A small masked image model, trained from scratch: widths [64, 112, 192, 336], adam_atan2 at rate 0.0031.
Rows from block 3, named by matrix and row number. Rows with one number belong to one channel. Each number is 500 + 50 x the weight over its row's rms, rounded and kept within 0 to 999. All counts start at 0. Numbers have three digits each. After the name is the row's rms in percent of the matrix's.
# convs0: first 3x3 conv (model.blocks.3.convs.0.weight, 112x112x3x3), inputs 18-26, a 3x3 kernel for each
# convs1: second 3x3 conv (model.blocks.3.convs.1.weight, 112x112x3x3, transposed), outputs 18-26, a 3x3 kernel for each
convs0.74 101:523490515488390549559556568372388494453498466515484458486502505467380480518499611494451524485475422506499519421407437428435396491513479502553522474506446515528498555498481482457518419495509508516559528505495476458516481500490450415425528560504
convs1.74 099:479567510523484612467442575526496530562453566528554536508476460496462509517556493549565453488355430503448595548543565581517498526490478485551482507459477474476468525497467469453383491440451441461490423411472503568568564605567518485491489463481
convs0.75 092:554540473434451484464514468552438425540490480535508516533585539472610639479198481529541441512454464527546523535458477459483558518598506555522512541543577480478518496547543517378491498545477492536474531549505524488520496488466525524487520496482
convs1.75 107:569579493544435602642540497507519463532496595562556544454473492550522463453468466504601498487547547474416465453563590443472499546544499484447453473428548448406487499455468570518534455461522540417494530469507512529476447594549556578505433499467
convs0.76 114:503502506501472497510492515456457467458466473489474481481484487493496494508495489393404464395431481406442487494480468474465456474459468506501498496496507498499497524526531496482506519520521467474454457441410477480456497507494497508490491493481
convs1.76 102:506484503492465490500488498531536560518527551517531552562532534557513527556525541572580592569566598596592597557560569545539553518486498510495469510488472483468467478505499492521507485507505542530553558544587585587633533535518543533532538542537
convs0.77 100:510491451516521498540538411478561549523552526559579603483480460502548519526511451520510554407485452483528530521561397547627514436466499515546522523528551488460507543557505457567514496555451506507462461428506427469450503523503576452426484454471
convs1.77 097:531528605468590494459442492491550524526602503499465471557516563549533439517475514479496520407545504465508436536471540450463574500500546496507472438444476523501421494504509533537475473447426489488568511603477499446425518455454462517469434541496
convs0.78 098:473441461550463447533482504482484452534465521480508459433474461445510583428470463455435521510558563532482539553407435539495456525498525539492518523507481516541456523516467524587631514540534492456502465578621483508469499476520510552512567499504
convs1.78 104:554482498384426559458438464550508545426424541521500557576553519467503508468508464501505495404411449446499559560484527476447492498478521404396493439432506360295446521467596359359556534532489443515466372463521516487523482508539525527486494449448
convs0.79 096:524361506545372459516496497467533553526507522544553518504487463521451480494497472435421420423407430387408414546479429560510456523556496491413408411375418382416418514504488442460537433461470466505504451496506413474509445418438491470484565536501
convs1.79 107:475477486458407522567472553493461469485423497503505429503508476505353476455443417555525560513466541517459538461503463448431481459437434514425504455400378492381399554506471530416376496393406518520511499444457481465473552553584534453497494481523
convs0.80 095:501494545492487480509493494463475484466501475478491472413422443415464483391423451505445469518493476506464525583554577566544556584600605444432471479455479509478460477506549469467510553561534506503534510502463508460507470484513462493501452455453
convs1.80 100:504498459483493453466446449481463527498509535528542548549493559551488536593594618433441438418440444467511496475492526532552555486516508554524540549501507571543542509546532556551531497538513509477498498490497575550543511514530515492573523543578
convs0.81 099:457554525498368352374376464522496490481402410476439350480446434459480522476524524521513527519619440516534465462438477539481499420440459560591583584479487542543563482444461512495502459452422507527436542517484493457558510559525574562558538573502
convs1.81 099:517454510438562611478500556480467520519510545485550493439554500519535407439483478458476507394562527487534555541496463528397503507504529496456494501479448483496523425399518378417497521510476417464489469474504549575442565547489496539554595550469
convs0.82 096:491520484369420520433396472460538504539470541452430445611522356570526341578485404458497473449539489450478455500495492446467526481442487511572492552480512612528526483517519502467513537599576524558456506542429514507482524485563515453521459478550
convs1.82 099:454542505427524551515531481513479496463487502471461441440447411478564488485454450484499472546554561464438544503481493477446481534434456529547551499486480566581585477504468423492430544546505461473472431444493562540438516516509509494532499419447
convs0.83 101:456389397342378458338404514472502524504497495494487593589488590523374497450451608582548519536504551565464574456536491518508503484467555464472448474468503472493512490482554531512512452493486492489469504480457420471441528497446529446462434455481
convs1.83 092:571522525541356520529531531555541526577509589568551514582570513585513487586520511544539491517444536526571458512553573521498593530511498431430465395390525484389480491513521544532446552399492474566529476359455514499553472498499497513442506422460
convs0.84 101:518561573513468477491387426480501532487537516479434512430475500485500545536518480482423509506416443509410476470475522522449496540462472484528455505538486585516506443490464469525531559495411454482516558562532564477338496520528486557530524494444
convs1.84 062:480485487510512557494517489424547545457545401432500498518548590553399458501502457524554482510495498513551606442411470582449510518458523426462482522478430534511518524493513449439444522549526499415549546555473512592460530496542572537499443525472
convs0.85 098:455472482584484408490500506508538462465538477626447464537535524557537399549498390516500505523400455515523462561504456562515516567488513442495427474456541439505561466508509560489494510516432516387430489381449546443436494526499563485510487478506
convs1.85 101:502474515555392466535525475515507559510611423503538540453480531477584514578549468488558543489504465537520537438431481522506470546489524518605507512450498491526529491569523512568608528561498533574528538601521543503514452550467514494477469463513
convs0.86 100:433492430434452519477578454365427456391380458466516495438396495477467544455471475485468581452496405491547546519567535493340489516429489484558533486453510532520542486453518365528637524577558471520551486522433518519549477524510587421510443489507
convs1.86 096:487531478563469452541489504544575531563486554510492520540598503569415440447430512462545433498419421492502430441504525514551538508548545544542479545518427464437430469525499572553524440428474443510504440439508481508485538576532589455539568538544
convs0.87 098:528472521446523541487432507530525533563513610502508495532550506561641480585526417526522595542513487509469561557524467475597478519473546465455448549538489508445540588533528459502476530515500498433461535511535425500511463461415526498520469428528
convs1.87 102:488491496605476479444546496503435458542509563527402508458425465469548464485475513525476435625380528442535448530459528461565550480546566543578506649493536542589466504590574531529505525522505571438539551575545538417469442493506520516484488530481
convs0.88 101:476468476517472387491526492503507477507398459512547422489433502519570484501452473535579517612425462590583545504465489511465525556610510448449518535519514521564564496501526487512530482529552530539427467500536482566569524493444449537475488574539
convs1.88 099:459569449425592476444403558531517546496509533496507437515514472386568527492454514511511443484559512431462479508544481520550542575506481556576494478468527576475477511521490475547475457407445522476512454514476490552442516519487532515546476478565
convs0.89 102:513533464449431543456445556570583545541470494477481524511526511524516514536495599530423442608433454526516590530533569553524546624410505498520463464536516530538501475458490449499509487535552459403499479542473529456512484527505437539538533500480
convs1.89 095:467447506512393466469419478442471450429499550436508404423416428416457393356453412531472435579471458500499506407534538523476532518508577482547515502529493546612620538546485525444416470391473493465545475524430463418539512546554543483485490456565
convs0.90 097:498469524501556497450491474460537455552535433491539483525554502563547538493489454433442432446541478449628596464431386530510419473503439505508512562539444555568462511480456528494446499501496480486502514546555532589529506514555549615536583621553
convs1.90 100:494506482493556429563518532509378422497502575479387442455383459417464519523533460455466392535477367503374505593511433531509431497540501371394436448484446489453475465362447573402457569546537471398509465407411548563539439398473467530506477436422
convs0.91 100:499522575461537569434464437541410531545413447545554465493530510472498529499542520504546495456579455553553505569559496522463559473567525530537529475574525512491486494564481475511386522432495525470511430469460454444543453453500510460556457459458
convs1.91 110:441459575472436595519471522485492491545465513538385591555571540472414549538522601525534514536371503572327676521497542480505517439505447414518531430541509474489616508574531409443478484376525529603496507405469499455553507601478495591481557508392
convs0.92 098:452509529539540531531494490504552456526458479536518509524516529543463456483479556557444467527409508568471552428484484516500586509495494507525505558564526520539520490510421411456430491477466532552522458372553438464512471488494466466499397505453
convs1.92 104:456456472521312465557489479521482532471461439516519555497419522484348506525504556442448484465461552463512543500441474513522520552519526501479505527505502528460510605412432586359381596533527503490455495411461438449398519483503499449500446387446
convs0.93 096:433414530487486536457489517474389475431466451480421398474432420471441493452449419382472570430437369464431571509513476472483381440470422530562546513555543520469513497497466428374535469592503454452485477459496472521557511524476447404427406422390
convs1.93 097:596536541560498465450385507514502545482484504485513550573594558583426570550537569579578560539443541560483580534509590544527421529483447550513527484463465464447457513559546498466551425411448537541547567532582544544557529556515528442499463489536
convs0.94 102:399459487576459486494472523502522409518402432482509465484495508486480466494485552508456524592477443580540566507503539557529502589608568584646604542490535513476532491383545504571458483500500486470405548571476473469477468490492534465482532500519
convs1.94 105:455483447564537524504515493491423487473514569505535441508462574493377481510572519524411463504529416505493521518496478560422575530569451509495516563569476512545538488432513489417442451462469463406546414410528516530459487445561456384485435477512
convs0.95 098:489504524528452408489540395520494544502425438500430367410524541575463452532371438500466470448493622463558458477511482507498457408532479382401295441471388315421365482487433488551519462522442446540500448539617440496503458487554543475553503481517
convs1.95 112:547580591459459509501448447495467498517472507496501534463551575571503622534510494471467494445478530471489496424466494456468510538496509330237361338319393350361461375349441442479539537507530489424452521449560465493523547477498514434552494460480
convs0.96 096:537626619457468451482583590539597528459449392518547499441511533542506561537461492577553522535477470578505494521559571497577520522495507386417457376460436404423472384443575461557558522538456475471492474536549502442412494547467442467448432489556
convs1.96 110:574467477518489509499497503493550506497472422461401576567516551523489460451495463554547587544501450518519483534536512502595536551577506349313423484369396449369292495474519520520427508535493590492512474452458526520500450482576596573532570507497
convs0.97 098:485512472579431527459467481533526446490554426471527513470462402499477473450518560454577495446575408508529433518539465512592459480485423543594550585520508568559524529433434520448493502463467468470452461529435526519523519544444529512424494496478
convs1.97 101:540475467532453533540468504511467452490508601478476572551547525605501513600524534541498533588532613560495547526507491505481545461475510480462431537525554502539548481532495583493469466481441527548554627424544515444447551506453517471557502525487
convs0.98 098:529466522519429467520552315451422462459441393450454393528529521520530426504465511496435494473450400481568529570486470477434557514452552517525588498580563501554557481556508544479363545484374492470537526536354458573470493565511498456427473470525
convs1.98 105:499518575567470621515471496523519504394553501472477621545509513435507478463425461602540508506516514487483519490544543484556453467490497609564549582537552447408447465586426492566505517428505509584494475563500498447428494607509520573481559499495
convs0.99 099:493500524541493527556617563518489545475456518560554536429498407472548417503478445551514502563417447555528487454493478481500515523549546470516486506565531521538482508454500515502419423464451456471448467437342483346398472516472455516471473409411
convs1.99 111:501523464372468486536496510499485497495510506514493512341450549341540494574485554461531467466538493522557522578524485526481510582506570420531481422410445509513447433352480428559529514559579391406534393499530549503474501489533470527547485487605
convs0.100 100:471485509479467510547395468592576593538548558498516504508515530552463517557486534541522586532528544537524458530585600543594547504522460424492505448508543481487540497494417507517500510443437502450472479461493465518457496513470521492495490516526
convs1.100 095:532511550534539533553578528534546481506538512495557532560525523571543502592559542508501462458448466484448442501517502462506543477497526500495555493491458483498534593461541582539468521563493526528468536437418500451526543528500518442477511395414
convs0.101 101:516494446531482357519531449482455456547417412594509436493457513515429485517455439581491463530503412520546535480450508531518566498495529453431379503361394513480442501491490478436450466505473491440391500473454462391475540526526529513495515496555
convs1.101 106:532526520479433518493546504544465530527514598552511554525464528360419522557558507488468456461497505472489493541487488540460504497447470553567505554599551517548436451417518416445526487501451518495539455495479489536499463511523530562550504503475
convs0.102 100:460511558576527412482433559448482562554538504526511514431484469492453493462375413386534414359591406411434469554448545471499427473517529529494487539524483452502547466484411484554545487366417488519490529571513470432452529520523564560533501489517
convs1.102 092:553495525519442512482565509550508532477535516462571584503512558516478639605527545496451575500524468512577492564474458522559499541540522551468488534495497473495516474496576525398537536533531511532569467564643624600564488490486468546524545584574
convs0.103 098:514511639570514643513572512454517477512513449487518438490520461485403476494483464454477452522496503512466496457506520418442509489529510500487521510552496417505501491529476462469425414431450480516496460393501406459526481479468490505575500484542
convs1.103 108:500484500471354454486440484524482565534490482558512555580511552453420417551562478572502555459507466524514538513528510495374450530515489451532510438494392410421457467453449509374387511512463484536577455494486470500459559601573459565502448445423
convs0.104 099:439544504470482499527514386518539498554475431528434378429399434427494541517599601530578485459488558471425541515517468526497507523472540477474510522470574515580517508553501517492439447442571553486481518433540397430514518507485504494537403523574
convs1.104 099:554507512455539508594482475538541589491505494581419557487549567492491586595510588483492500494475520484529542492519478423554447570593461374348507355462498455445482461410484437479525489539493513490590407463530496492524473439455483465379467457424
convs0.105 097:508506402451423420470506369484534442482466509449551443495461513476461462388544472524490492475561472536514501493554549456364606476587488507494480514576568551535477469460636465442490504450501475500490448513506499426543517447502455425466518470525
convs1.105 112:537490449505466526487431520448503485525433566423616447549520546489424505472570493528457479570405480565368535500557541563502524483485468509581521555569544545478589568514500449430441488379543511594495544453559540559529525505498544509481549419500
convs0.106 098:426550543456572486548475454473510501452488380532394369545552547525511454550507407505473441456446532509450512504552539598548418500508444423430394415502446430488499495469491492496489542446485498479452479442587425417535505491415431462378342416416
convs1.106 102:482496549453477491556487440481420488511529612587519691390469542465514501500550525488472511429504547468533510462469505466472420459475502512441531410419483419453496374469515470462491501508461476541458484508425468445513511493458492491435389529464
convs0.107 097:511494507594472501452496517498501479615497439501526487477411508613464494486525488487538453556506499520501551507506515591442476540500506469502500480468543549505549545503433560468474429462489511497398550559470438535523439544529390513564506563516
convs1.107 095:507525455445437549519500571462485515537580507575546513492430439500485513546513470471465434463511573469505498497442516491450475529531505474446440509462412493446487486477509459440559573509516442429488440501560476534468482512515509500561529482456
convs0.108 100:512574515474463547558483572550537518557597494565558544494548538519487517487499578515543522581507555540489540508476521531535455525470490428506476402475475386439421483470468438481418468568545485551569477426502454572517470461500508504440413465495
convs1.108 102:550532519436406507474474529504468515417449434517655471525585536416461551500575545559566467441492505469478451474480492511428470482471518466442518427528528423464436542554497314374512514519568546480478490439480520638515504527476500554548501510459
convs0.109 102:529499460510531524530560518483455459473492486465465440514523488541461393519409489527453468595462470566575474444540384480618508390477402455537488516634546489571499493465476465413366455479443422479455445469398462414451480529494507522493458434493
convs1.109 103:478473561364467526399509539523481512515501521448492490497513466402503532387485430448436492391553499392499449475500466490554522414499387466528499491525488453494405513513549385474552468532497498480516370505495514500567477551534515559531497517514
convs0.110 099:472560576541449511554669564505487539462465490525511562494444515559453515513496476542538542562566467510452526452478445467506438510542504340365441420406469426414462497479470465567452449423373498510542470437507491481478404439428477434458498543444
convs1.110 107:491598475496427632485450535492553557491486421564461447542518488516438490531514481538573521523481559479412539450544424409487480478531470518479537469365448454476548570499547549503481532505528540426476462531501529536425517565532586502537453412503
convs0.111 119:510506526518489526508530559466461463479481478494491488523493504527511510538533530394397447371426450394423485515481474500466455487463469502495496508499507489500497544548536508506515545575558506482521472455438495492479494487491502487460493493474
convs1.111 092:530508504507472509512509518523528548497521542505520550527494479522475490503464498576584569526568583553603597541542569533517556520471504551541521542521514515517493495525515499524516493524520527509525532512577567600658540547526525520547535531544